python train.py --model="sound classifier" --train_examples=26041 --n_mels=40 --hop_length=160 --win_length=512 --norm="batchnorm" --stem="single" --rnn="gru" --bidirectional=true --rnn_layers=6 --shampoo_beta=0.95 --epochs=30.0
Rows from block 2 of a small sound classifier, named by matrix and row number. Each number is 500 + 50 x the weight over its row's rms, rounded and kept within 0 to 999. All counts start at 0. Numbers have three digits each.
Before each channel's rows are labels from the 100 clips, of 14976, where the channel reaches its highest value: "lies over" is the class under the peak; "responds to" is what is common among them. Only what is clearly more common there than usual is listed. The data: short made-up English sentences, spoken by a formant synthesiser in many voices. In brackets: how many of the 100.
# conv: width-3 conv, stride 2 (model.blocks.2.conv.weight, 144x112x3), inputs 0-111, a 3 kernel for each

lies over: /ɛ/ (38)
responds to: voice: high voice (92); "where" (34)
conv.98:463505487501496528491552487585607425453504475537492375582530487469548503521463515488440549537433590586438439546462543485460559585561534561526441456490577500547468505615473508490471432491482504489389487577499456475413463438512419461456486533509520471494521387451512631551489555514474527511493469459528589497471454516489462455613493515528448468460474500488326494432502513539432484457492599412498419480463481559500491490505509492533497454515595483490538529470363527392458562497503571536506411448469467441463513509524500502567555440472599517573478496473524519487478538535500503469569572486488587568501488576522516547474509556541571495493495520439537530581550439490491371516529408609418475489448506420501548435478513554398517474467456523615483537519570508484558421569495426599521499448457473406490462516448534561536505513570500467546455496493562574525481503510497491554437513532449465528558575459555490466528560595486553416596521497440578453489445502491448500468480550602429477426444472494525439561493494469587596

lies over: /ʊ/ (25)
responds to: voice: deep voice (57); /ʃ/ (44); /ʊ/ (31)
conv.135:397577467442463523606541486464638487476438482503445544589542465433517572440548533391417591433591516363558553443462452510434512527573410583472511536533507485581505463483584475487515462529532474471465522503439459482505601541516450519394562493518520464512541516465540457474475441518490491504446537493453468579514503499442501499612522432475521526556471447453526469464423501527444570444464631497490526445495510495523425389429598527559454407472459505521558527440485491427487364563600526536514501403494512423533559479501533500470530438503503521526479542516473503543495522511467567584525516401484520492460433503473458477479498469533491540489461524516509493416499540471460438579495472515499487542500474442533464444543489553500497497497454463456482516525448378558612534491467511470544470495648518547536576421523520536547460519462576429459448517512446502563451543551579504452411488476486603509551632390542537474471595566510563444452491545402525578473546481488392491477440444493498458480574470450534514490442524469435488

lies over: /z/ (43)
responds to: voice: child-like voice (71)
conv.95:489531538369511550558429532571514438513463509472546501563496455514560498482553448434560476523468447516481491539489509420459520524473489534506410495529560532430484466467582440494546504489480549538549534492587568475435530391474542408505461514440561535464437439502573492523489551560449436493579463456460530604457426493635530449428489378506463556574562582546565431442488557500453524506505473550477471474470510513635479517484495511610430426487607445511461576525518494500607417473519381525488473496542545597485477401533561536383584359523508475509517486531470434471502534577513485499574499477473452588531489555415525519495437488420516491554532491518483467493452535541442476495470574449531551539512468526502518444442430512519554520452507529609453404502587451549525516563421507479489517483566495430540529492548499447582444448476528502453381489453489534454623600374546462499431478464418564490444523497477482553482490495506563542537475521464460460492473518622451484500505468529501552533473460558453570542487392492464500

lies over: /ɪ/ (34)
responds to: voice: deep voice (50)
conv.115:467527479429489542574528387525526495474498469515510437540453575458529494460568473455482601557581425509486517432460451546463545549531457475572502585477452522494443550414522395560500461501509531437560502479522541435468459552439597465497511482456568491554495432473614459446473559597423439479510596488482489545491538487504554447536538515517509467486557498470509518498428463481506464492431547379478540460502435534605499462529591526488532572443467501502502505447482534486478477430505560423519492529437536454522503497451507520409593515499521521393528493541525383632567580493460450480528500433596432548537614475391571483513518443393516545485528486504481444502530496578575493446547485396630514549576343558490473475510505501471524492498512533430507514489520507511483420446503475488455515487426449499547505485459554382612452475578499470486465496482602489478504526570500470521531463534598482491511571570590523367503540495440497565493397521479470429524405437531500400426465480543526395525501477571543503479519512442454490

lies over: /t/ (27)
responds to: voice: high voice (64); clipping (25)
conv.79:373485533449536507520461440459467589449483597550490454562455618562491454440466551506533461356520574441503504455620472538525434513555495455485561503526485470459474504512510495438505485546459558490483545461463565515439563550467502487471497438505583531518529505524587545477516479505540428460580534506508459471462502440449541567587552475516498490488497496480484502404417552543482434477492472497442401494507541538523483457476514493507400447555686402493523601433459509466425430544475447505642507456472464459466520482553472395455530500489442535541517409526393507447442496574451440456520514484519419453463582552457494611525470562504489443539472445514486490463605415510441530523506409387524495558545486477592498469444522561489527525504482437511557465446424541505539500444506586535434501524465400550447464482443502522405491424412564469485555393561548520487514473418514486494513494553508477565522568454503432602500449495445449471472462478532552552461492449439582393553500475398445462429503504551484480503485467506446426

lies over: /t/ (33)
responds to: voice: deep voice (68); clipping (34)
conv.45:530448616558479452515497497489484508453493572532409565479422533523552501543567503465471537499559494444624572452499520497553512563502431591546475523540483529592466525493540589581502490563516468500550505523477435487462522519424466502528545577537425510546436485579503502504538583484469485575393530488573553444459432535507505426518441419596525405560550494528486481532417554462499395444484526527461519487517499500454459578458510496499409479522501463452426573495490426468490446535506545447449446436594483422545530445478518501491430519484536494567503483567411498494476512533415504552505554544401450668534563490480512466438514576602554501455529453485526455551520460527487581610480418534509401426554513509549437478438543500461462502493521501480453492585587444450470558564552502609506525567403480459490483501470600574356520444561434531507454470456473453467491490498544535503410548560467484552572499440478452430562495412527462424483453450516527547463470466450505574473478449437497526556558528542512441509516455455360407

lies over: /ɹ/ (53)
responds to: voice: child-like voice (65); "every" (37); clipping (28)
conv.46:613496494490414478511512570526485483409475582419491455487471532522495434486515465566498536505558472489485554371493496550454534460497547545473438479536544465500407498529525546573506430496530524456509481573450453471491477502372507495600421470569529451510617467393560470457471530628528484459509524439497455511544416429394515580445510447538558505451491448556539445551577454523482462527542458576448488508516439461437518550514542458602469517400522441537536520586493456503444481505521430506561526403483572543466434527462429565420533448527504514550485412550510518558491516470443439461434530620520401562606532439566490439550571538448482487542537417426478478514524552525461484559529411460527479476524477526470445451409557553406395509438471468495533526518370464470488447487552421548481552492464535465496534490580542429489571490511546464510525458509534520462520475401521496431518526509501490473516533391548567569569501510610507393513529445507468602432527552511470555437445458576539484530479552424516400546482504494444477

lies over: /ɝ/ (27)
responds to: /tʃ/ (52)
conv.134:484535489482493576481580490516403514429507544461495510521439437541495523512529605462576505531511485482460476492558489476529536401578525549469522491495557492453520465431353521453551430514551464535462647498451538452483605486421504450473524474461503566451479456457558398558371442519560462485469451457533475499536531446427439554605487491490511616454449608494499574523415572506459470598534451472538547434503461390522495542522376612464457491471496501454512481550473542578479537447444407640452532444532504541506474505473473504482446466533557508502491514507497469548475512481481500544459491492471552477475536575526526501459510587491468490494469497564516546523523500452491498446552562605510476557543464485500529528443388457551585553484501535525499546548504488490478426472571555561416503485422538499454418451550544459427620526496451457538625582470469545534519513471464477592557552517423457491524464506586551341529506496439500542552464475402510595514540457483410536442438573528475450415527526542529476430542541453444551

lies over: /s/ (54); /z/ (40)
responds to: voice: child-like voice (52); mains hum (32)
conv.85:439424590546527500469496572512529466418487496571503554559461513540517419551486497505489474527537586503464452541539473471525497433475481546493463502507562474567445460419484495500558581503486489427465525486436432559587536440406512501529466582429446468641539540282466516453529499526484504504552489480417549493493511575430464582491419477581527462480479518428432528529603425503472478503525494405513546534437492475443535591545509511497573512489473560648500448451498517571541480422516501534481602521442508490484373492549486478479468460590467431563518474485545447467546527471501436532546494462494581513553449438584519518472487463374498538461450500539481472488523461392462540450431620546534545537573605606396495511484510527544565518572599472503517468584528402457564485504529472495466533511477565534465492482524463412462542507500462498468616597459500464465559441416573558456564585465504520534497489478402509390515552510492486503498564545495458409545466527570511491433486541458499541504502453488554512504448560497545499

lies over: /s/ (27)
responds to: voice: child-like voice (65)
conv.71:549470444514495463504545495496630509486499424670541494542483465489485474486429550400427501521578556534503427507478604566534486462460500585457481570455519432573520425539496547496478449568505557454513496527484525481503559517487478452508437538457512512448502524525441450521457572422493424482547545593564548533453445639472438615565506429522535497549528512569553467469472467484515588550549494557492438415457501621452520552592462534529572400454540473448548473505499529508466420550548526486459513542428497519435446503548510465546487545496506460506550484490566409489436446498536502521534520415578495577551445406506495411528562422467548475458605425538580475517480463516456512562538475504471554550539466514519553500397555555504480552510519513530494497460479466497485545514609490426413433464580403449572422522484539454462410411516520457504571509506619463475551542463530495523501476551456415474445462484530488494417494499514583494478493555439441443430385524559507405579515441492448596469459541450480435522481434416438463

lies over: /ɑ/ (37)
responds to: voice: child-like voice (82); /ɑ/ (57)
conv.5:465515507537523515479477508548521454502457630427422568516496477482409557591563439492563495449487550518419521532505524593526543490445496518449474395595503539512464566489441512477499419537494470473516365429449497468531557499541494491522491576576494446516458490500493493538416498438514600409448546420472502554438529498487523489477491500454448492578535611503470510495461542584545578486515505490555522590592458560438467556505474523538530503509530444523522480501540485535536468545533517488505516454440518502519457461524582520512456488617478462497470482418582489445525448580511485460515419564566516564436500469416530402552449568499510446594481492511492543531368551594515461500541578463545435418470552508497499486565536553431529474513494478537533529418515433424459508565438493576477527559491482518543423522434476545481534535461518507499512453491405544534425414486652593499471358518497445376641504538511485452444376467495508487551494419469658494475476536477523473498494524576581447466543505541511527438502497438399441

lies over: /ɹ/ (60)
responds to: voice: high voice (88); /ɛ/ (83); "every" (35); clipping (25)
conv.116:464553594501451466531491579451460521489496532538529516632552526499534444552526473519555535513503464419515502486513523558466429425488536446506445497446487469489504461474489505630528503459433412580470487475509599529478541564540515527478484528465502570418495514472585465474451471560520511427459572545481556416480529518499423539520518537510448468468523463487450502506507434483470643531510508537564572546544374474624558567577394543552435497459431573469453610568490623527406507468556531541446567533464527464468558565453446522435480490428435537548574481487474540557601574475558512509464551466486492582576554464487426609508529465532466519453514496540516515622477464495441518491483459585510472510498487416497454522518501486463398447543514458548516638544487444435551542570545589498428483510409536484436513479482503545603497431491429428415485446417493426472491507498513387524481395527429523527497504516522485456502537510537546517525572569607514471502544467417401541540558452488489447472497506426489580463482587477455443

lies over: /ɪ/ (38)
responds to: voice: low voice (93); "this" (42)
conv.82:479571512473532547503574513570531476448376527525543456501570511462530494452478499497480555565543534503394558420541522480660494538462506491494516462486476465455463456470518472450458462432509478432485438459454581481422567579458515564436459443570561536387447495497546487392432571489486551556481501472531480562513450507553606378532589487522433595537525512556530521460462473477536437415506506434529465479366537535405460554511529399518523459464541522510505537488450531414582432549463481490575521496505453479521435503546513540460437507480502477512593445452470415482513450451502461522535471464495465546551457478439571518581496518399484491539637477491541543624539404493483546480505471581547477452473406470509511479473500530550481467527456526526513496433487444444608560334429617502444569508495444439517506521490538441584513557510489548478504514519476505604559537526491412550470497469522566533558500442535553516484473487435493534493528456553441463522403402460544498527489486572580429481381546477418490513487545467490430

lies over: /ɛ/ (36); /ɪ/ (33)
responds to: voice: child-like voice (89)
conv.15:523519482421507507450529504401484470493539506395430518409565529508443490474494569529505436431507522473475477508422375410592567462443515453452550509495436400523508497565490455395547546418497503447486494504461390524482544461377434475554568550402541520504514494533528535517520488510434437478480486462410463475541435547428486507549523565504448481433525546475595502524431598487456481452604578432533588522540516506585525488574514470430474434536492471450546412531537509491511544474476534511398500529545515524435461456470506528454467473429582536416498513545469504492468434480465466517500480490558563503468529525466495409542458433538457511514519558526506440466506464571566572398493480572551545548510503467534443508514546503575439376456589482436527483461505369443538465405445601457405531544476463449549502524424646494441591461441518577456534551558525458492486534491486438535538449446587507477492496486529585535512609466497475516460461569489463510490472386511497438458607472431540614527472432465496548491441492547536466

lies over: /z/ (62)
responds to: /z/ (100); /w/ (67); number of words: 5 (65); "where" (44)
conv.28:452491469449484475532401529496522479534403531476539467455419500489646481484493547497542494531485397483518504523538553466605497513457511491575443448472500490526521577496624501459369499495522624438437534544533511556554495479470470496524455421465449562482438511513452411445544504523442449482584492523439506483491510472451471440476561508591495352524538563532533458477473517517516496487508506526396413471458528535531572431493469468508423457522459504474653398601599530553469497421510478486482484486515566462496474503447462451636452576505584475509538466507418504475471460413443507473482616440471513535480495497507546513516388542477478469571521486544577460514443473530461483526471449588551462436501554480496561473511593509472551526669518556480570530515502604533425402467495516538463456499535492472562524402560483508521467518462497436470477536449450490556558542396522535511463516563495496452562475502560562550488485502582486442518556512420554514519545468647432421461511506503522512476490475533483450555652571450547523

lies over: /ə/ (33); /ɝ/ (25)
responds to: voice: low voice (52); /ʌ/ (33)
conv.61:556443529475568505488434569505542490393440441417448558453541452543559530448488479530462550542495488551517501562498499566424523450567414484502461526444525582457538541489519538445521514612526441474493522408492558488467495559500513483481543442542501498474513520516439485535494499528529364542564481455415525448584437460557482526391575474383532589490560491452551543653434437539505522550516464480420611550489483575496395489474481426495492525381505491584461513467480627534477545469474549575449459506510478504483576483565505420483403597508507539496509441497563521434462457487440470537485505572506544504611522470446530459451542542414546547365506442453496581480522519470531431558440454538445542447427482590517469402472447493553450497476535584481575535487520430412440514438535552407547542501467473539465516498525490446497520499508558531507654628417545532444475549451527481530540518425508501522482531485528592467554455463465536559466443515445518482510455446457445595473481508557540537531479501479539453414558537477499542

lies over: /ɹ/ (31)
responds to: /ɛ/ (73); voice: high voice (54); "every" (33)
conv.64:518453538473522469532512431455494536502508539410534429585412488622503523643490551443525575522484640496391477489434500496515496543503510493473569464451464398534501523523496606569525522443489567507396515458566505548542479654481472659459404394492460536468498439423404462461505497531438504429450447560510505552564511539478491506449523487506454553452562482505433526507549460442498446519482531489652548477476453574450525537477581556564420457503483558541477518400526594469445510484420534514522609502406463502489513498535556490440509474457518477547494468515463530493564479541541429420541478494497390496535455469475484495539534458569406527378519439484535536471431451600487483430529561502497457481523637363532502475530527460426480521555526490474456520522560541594458521458492530548495448414465456450539447486531462523518497493472508513477597505535451498537531488472500574490557524533485494428411515555501556481448514506490436438475449432508486457526459514547439460481400489544435563467471541581429473430467510555563518

lies over: /ɪ/ (41); /eɪ/ (31)
responds to: voice: child-like voice (51)
conv.10:504462503525480446484485473559543553480481515429541513449495482455419521461476558438513541549536614474607525567504417502508512565464540402486472450524494457545414550394412569499564471497470442533482453536545600426480528460477528537456515493374531502562546499456572477561527469520520554506439441497515477482491462520555449446478572533556572454535521525453453456489476496473452504508479541408542648423522520557466484569499559399543409508479595440491501424537538495407490480563579434551556439499406475535563469526598471549515549449437424472457524418547379461527513507486464440457478467415474487451520558538569546516511441427459583447501542420467459458517554438374536503452441416493427461431505493520559429521513546501565408510515444478462485495558551488420434498528591406480460425592475506525403568516458469506416567463573482488524500483423438560485426553475477440441470511441531528606414551440518513558503489514490497483475478477426507516538466537479574437468490520569543533590469551459414556570439526442483510

lies over: /ə/ (46)
responds to: /ð/ (72); "the" (35)
conv.7:526544548420508485522455489641558417446417506493495481486498496506479547587379529503459483476476571566484480407616483564590515437516591441481597573590468488574519545509507483511474409435596582444434479482402570485480478510579536493532489509504556529490488480500464470544436494533455551475596502495404486450500518494434598549556487427481548509485537499471467511520511506447549476486533568476475445515577502473554555566516404509433526473494516438497410444408508645551446467528492465534439447477532552507426465501504475450548516425518520475504468529478494456489524527427538507452541508523469529511461592554381543552570485430486467526510504496435510581426490511473559440498582509549488444470466553533488560475486463464527531487523556464501529517479494423490457446515360422456411497587426529424419476504547596461480426515453513448455445541441475456615484431492487529551546493403604358554564497466458589596419524538467495557484450548486489527541511437533472561527512422496525552586434544485493474431460540435444537

lies over: /t/ (98)
responds to: clipping (25)
conv.49:437520567511464512481422505490473479568413435543555536425457445542543448500469553458470516428573447527488556469463516577459443483560492548492522479578528410449541504510565495492486435561561497497492554474511462516513466476497529521482537498528535570458423500554526539505539571526521515465533656585567427439499481479470525503398446468546534446455428526431464535523429521397505531505569550551496420462633634479395569526507479548385464570510503481502478483589619488532485504418502511462569574521489489495491472500499438512448487483453530521471489506602491494445466417482476478500438441451522412453451639490527590459537510475467554479462509529392507507529566557540514570501521434521463496442546486485573596457592573431430458454457542475427575532441522452526408447466458539439583466536561510478499469453531514486514442594496545558510415514547469449531501479484601514449439534593484528498522511476508453498519496601528484479511443608587431418534527467447467491433535528562453510529440463442525334483526606531446465

lies over: /t/ (26)
responds to: voice: child-like voice (78)
conv.127:392450486422490488513445502462445526491481469493536476498448484606583433532585503609545520496444571489549446489515540495526495455581488428476438481537474458551522510411463423610434526615600416509554541486560471505437499502535528455419481461431625457493469464504483370579428532408545491487482538402418434500497564552471447455516517483466510442436480489543434511474557599540425520558492501423563507471475568528523493536494515577529544439478548499566494557532438528483480483485557602503503492493471556517590440472515559488487491441571467453449501610521530402554430473485491544567483522520504520484597600450501525476534574543549607460558556532509509432486521480465487496551431503474525494568493480457460573504456530505494563542440536523507472549488529487500555507549520444446471420461540454543595465523544507369563544526558456482511458550455478470464587586454528549470481474528464538528521482527498459553492474465495572539541445458480555563470363528405537468522397390568459543581563586434456460614449452524492414

lies over: /ɝ/ (55)
responds to: /ɝ/ (77); /ð/ (70); /ʌ/ (36); "brother" (25)
conv.131:511564475579449512425612447506527484521524472613516529505478501454456478414486574507529537536415504500521542497484448491477525477502543458486573464496443546482568619458542434517522492488550429520477488484500463497493570513538500464464478558510511575445487445599514627489533569504459515529386517562451460491453491559492458509529428464414577581507536454492484523625501490522491527510547499504388515538437414458605508566463470448496498509548563511522604536513480517463589447462527489496575424446554478482513511476437477478507497544490418470570481569527426585573468527472476492533523500488446562503506562475392505578587395512502453559471567479490494512493501404495425492518488452506548552492525585595451571440358498440527446434534595602360435449494511420402584514483503591499386480440469460408584489495491527425522485448498486514461420514542525566464440488492505436488477515459522454498540418508537451477504463505431521478473471566439613602488535474550487558445544458488559498419552544436523460451389573517479556

lies over: /ɹ/ (42)
responds to: voice: low voice (76); "every" (40)
conv.130:512573436476519483482568557536476465528507505594564496449490526490478522547490367407531535558542473505499523566531453373554642513460468528446464461457364516552472483528478492492563531493582498431517392477521571509485495412524477487499475491522395650615550554465440600505454569619526468425483509522524522543501456460466635514478519469528556432506489516448508502556502480492502467551567597518523459494495513425533434417498411557476456480467563525590503519537506483483474501562497505504491490535615520442422469587561517573432497496455414536460491435494481514453504572498543487415474573525564444447481513483534448408557611468562540405433409604549452482393515488551441488528540549513494483607532490435516560470558475443515504542463525460428568511565510481461514621600453549515540497390473517429493503501511523580529476499522472455475558500418381524457494414518539455454538409482546465462445448531505580502480495530520528519474457491507443499562459476503530505589454509561443522483427427506530487522492498472509545

lies over: /ɹ/ (35)
responds to: voice: high voice (78)
conv.8:460513613528470539498521561495512492447431564437586462502497363552517499497537498432464492475529488489460558514554522542416443434594534489508529477565543549495532430451480612577542511512473444476474515491498495496553528507501510439491463442531494542431515461425508501561488488538456527527462409426471485509595476414437497592485547515504538568555573513529506524510447476427489547472374503617474510471522538610516434520587524503485510505488518501498405501623538479392517470586460486482442525446557510366534463549437593451419565519526471558553481571541583412594510547415413495520484508501515454572468455540537496378523613387467511508579491526454450520607415493508482453482595503443574600560514493524483515492489494444458451504465511514485537516454491534578421431393502531529512472545452473466489540470486516608520457472540502457555536485489529468505483507477419369502501447469522505561562582355515518548390557594477502553474455519501438558483525528517427509456498465478541534561488509515509579453517574416472473

lies over: /ə/ (44)
responds to: /d/ (83); /g/ (38)
conv.80:489517469477472563537494462523518468515501500552432560425540549509385513427507577540473479498475423480515524492545497459523510552455587570636447423479443534540475559530451454549532522446572438584462550436481520561420533544532497397491502485405426471536505455528517508439494441496499448425568693476392465476503503510490430470530481453455494611508460559433507615446606471509508458411536480428494495484617472533456553510373564424551542401533412480441576566399515506503572560572423477545514519603415430415535531516496442550546545538488492536552513477513517558446513451448545538468474538558469481573487416531460532531449360553488430542470507487540558504406506451469555422512422497501398482445506469564493424453470504438565466494484467462473438495480479534529596494467462494436529521487441527507500536505531510533480493510484572534471466576434533525586496538492447451388535465471531524480501540479442459474515564480502495565564560542503418534538421551510550443483423506468531566502423553475501527474468530410487528

lies over: /s/ (73)
responds to: /s/ (80); voice: deep voice (78); "this" (38)
conv.91:568449506459617574470481547484487508528340582468528562501451560582453433555462526576592388610364486518483509551440498563541496570463477474484643441557549588532488456544550444410550615464443417476486431540555466504517512475507487421489494508464503421470476431509383486472546529428496476588476482461505479495416533449548490479553420506519607433487488517553582494395476564575496417524482574471566523499434499537503450541591544464542476377405598497501517466386552528412462540546420530434480425518527470512552422519523463509531508552489576435525487516449523451549568520457487494488482540502510491439540567509538576475448518550475507494529499553504481539534488491470449583532526521484539452490476502556538503469465476568396571466420447505485470477488492447455476564514490528459486474604595469482523473421490526503515524528485489535514506490425553529472559462398433594455517502483553507455559493493379448632576572443535500426533487463495540477531510498556535446522560544522492532429453471505455481519523528504483454

lies over: /ɝ/ (39)
responds to: voice: low voice (53); "was" (33); "where" (29)
conv.142:533536417401481552534537482418536500569516399455466546480506557457577494457545507540488450429487472576423532593439458511392513499495485510459499580470445489454577507598527458516572509453449493449471617515417489437469543440524490542433492463497502517497496468512471489542486531456440515537479504541539499487578411488486502433582508435441508540535418516471444592532617447466472478609462489400443521506395503577498518467471501516460489439499601533471484462472437416540519600441458485497604505519533532516505495467469496483520506512465489557479471511499504544477463548463571425510509503454444497457430521537516516522517466528430541489477478527542549571510494588603369410457489487475442620492479577576487445493510473557530463534478413601527472486508479550482470380479465597501376486428425456488464462497492441455480479398500440557587403481615534541451542523524513508505520493479500448547492587496532516510578530418439606565471543544530468504409465457586422483449461496579568478456590541503432483338534520527506542

lies over: /ɝ/ (34)
responds to: voice: child-like voice (87); /ɝ/ (81)
conv.86:481516521452516501479490530504457529438558540505403512427503501545524501570465443454510468502499545532418483467537569506502510509497401603513410555518464433487506495458507476573511465450525522493535563464510500506511496577488513477499533484403518461546591562487451547590558528575504537460356393561518404469475537507555478454522541554613488540572500528475511514454486487419480487531557516483507604482452474509614531485423558485490453489576537512554561498477514410462616467481509494509521403650545403625537465494531449630515422570568536539495447531546453590487453450554480458512443540556545502579498473472500425492519504524430493527435503489536517547423566487447464417554464450469438536504559459520470500441481502505437466494515474484507532454454402527535453454524544531457601428461535516522483400562519479455533493510533510419554518478527545525446489550428465626435432383455502501466466349487622567525391395524525500469526532436390611488519461472532495536463493469478537559550544542507477465540487496410554549

lies over: /ɝ/ (32)
responds to: voice: child-like voice (65); clipping (27)
conv.4:538495476508508554475443552572513461517526555519426522510511427500542475486577590485421467442471545517437454617555523562487588450496439468497505455529506549477482542444438556458547482527388426472421470424552621474493580509499517414585493473469486491593497549577513500447501480534484491556502578583460459547516446468453513597474470504495497521540479539513560544515472496502488453510463505476507510559528463532569469568442514511561515507539560535406478504428487448538598426502617475556474500428516404564532570488557415521491566530540547534436461421559515420482496542453501509443550448439397554573491509547488497419408468486494468537442540564619621582544586569508431527512502480488592555503426548597587442506456523501521541557524498482427496486457466511588443534447476517669466496542522542481448476434551552502450466417523485523541546475440598555413610584414495482580505492493462491540456516458496521478522497433446527453348494508494568464499517523558521428516438557458526529490541551449498548477428512462548422

lies over: /aʊ/ (29)
responds to: voice: child-like voice (93); /aʊ/ (47); "our" (37)
conv.137:497586499501451482484449500472568543550497476486477453508529443583507432539506512470480479477458441475436456406494525458463543553567470511423522471536493525502470529470464611530416444528555534558539376517516503591517486510542522464476533529482481510550502486501486511459490449479459481475407544489570472521554419428452534523557563467460498491448579588458485489540489470537497461483503497579625500426415470420585640498479397502453496505496536428537481486537466488507426451425446545460529518464505628546448490495508579475467429479459448532465427498587409400457455457453481452401553465504542514443546500496453507542499552523525494460419566583485582497525427552533511543490510499463505519593454471463428462544459560569464567634513381477529470534437430581434424454474409527489414468491536521541486551522542455454547525462459537425461485429544438586583565551529560485479540467422489492444540492522399556441572497480434455393532488454497639437518468403509552419528490421592484450477515506522576590462524396504468465

lies over: silence (98)
responds to: pink noise (58); clipping (56); white noise (26)
conv.1:492566491486497510512494493458615527422517543507511557491467449472444431415517495445489462402422479480483426521466401490475541528486507546548372484394543465585479454547436500517460543595423525478399592471488464462488571518488496545521413469475539466455552470476461402468519501480508508584429486460492477569496511434551539442452513531495482550500422498589498513445447516524516561439513572628563536543543453472473499510526556525461534521526464626531491510444471511501607473477545489433607502492426459515528431572568465545510448524479517485419529552499466477602504449443376502469496629511482502532481500459478479436487483504460453460584485504424477522460481448463400469498555494518489457406557514465525462419563515412443513506491561473482494562499443488451606551569545511451549504459362481596531486571480444510467427517540481567494485412399572577512480447500487501461563576559490535460471559517479500455509509529441540446520496441471485566378590473483570545495424624473456488503444480495393489503470458419645464

lies over: /ɹ/ (66)
responds to: /i/ (86); /ɛ/ (80); /v/ (76); "every" (68)
conv.122:477468519591394447450476472516545557480523536461597457566507506527488517447467525502363622527399616538537491503533454467527521420499537464581493461599375436510596471438545513402505433540570480516431511498416504444452557571462498468446521500452563482472524564391547539473517565564549503476514463518458575495531493510462496502459533558555457455508467538444514484528582535454513512472542521538554554503470427423549476579412480482423581446524500477543504441570558572444575492460591522493481560484443542564548484402479534485580548493539508475612461581472527557532565489432514485535505516573432472485473508613541506505539505459462431495499508426528464456510489492466501587449513544578534408565501463501559447552503403478515467536493495413539463527578476510478455426457477505478442558460503544470549483627552492556454621389503427493495475565589504518473495418511529546527510430530604400464464531571488424532519506523560447481478444430461516503428408497459480568516567522484539493503438496510412456620470453552488485

lies over: /t/ (45)
responds to: clipping (26)
conv.114:507459604511597558444512559440626470469444500515339500557480551525478519511551526524586426470495509571526563489468481541455474525470463480506494571526490524519507577530413475599460441466488507541450458530438540470426546452501488597458412507631522599512528496523411612564557484545435471539526545487453495488558465442528524470548478504512489442553559455535449521461546486524480560561534536501428590479510525485521479516568506553554476481451516585425485435475501613532480514520527496506502465448510466516523359454563406457488595471377473516485504574474395449590452507595458465523523523465415620536433477468534462560585469506603513430511512472540429510512509465474583524503433439476487443510429452471419525443457566530494574568495476564519541479540397529425492466567527485518470521488475495505494515566489557511433456568552457539460498502524445471440433396460396522520460542451465475506454476455466536578553448447586538468498470536477389489549542469423557543477464539540525544493597487573505426550437487479389485

lies over: /t/ (85)
responds to: /eɪ/ (66)
conv.38:406499508466526527478486431481546617479404468480536517453431541499526469530545449436601543525558460475565419515523497392429443538480530534543436438475588519617518462536459474549427549549521523531464470510426544506416495518589580503480474556485463529506541637511492486477463446504603592531559647526467473570497463472446411467560556517501371549455488467482456536418501551587430508505480559508547477514560529456591537558419423495528438459522497534503446502543574421545543457541467470556428557456461460445545470490374499456545496442498470563494485486428524534505470555551451561487539509512426555552408504503464473462387562547541435508490517495525550559491566526594507444543504484504484494516475402495548574480459485549434522453566444558399517477499538489457500501411487495498505405596546419512464516513486578563467488548526530462498483498552451489592509549591511511512526670623538469473546538527594487557480421504445470546511519430567482437536422517513485544478497514456471527522413516482477469522564547427538514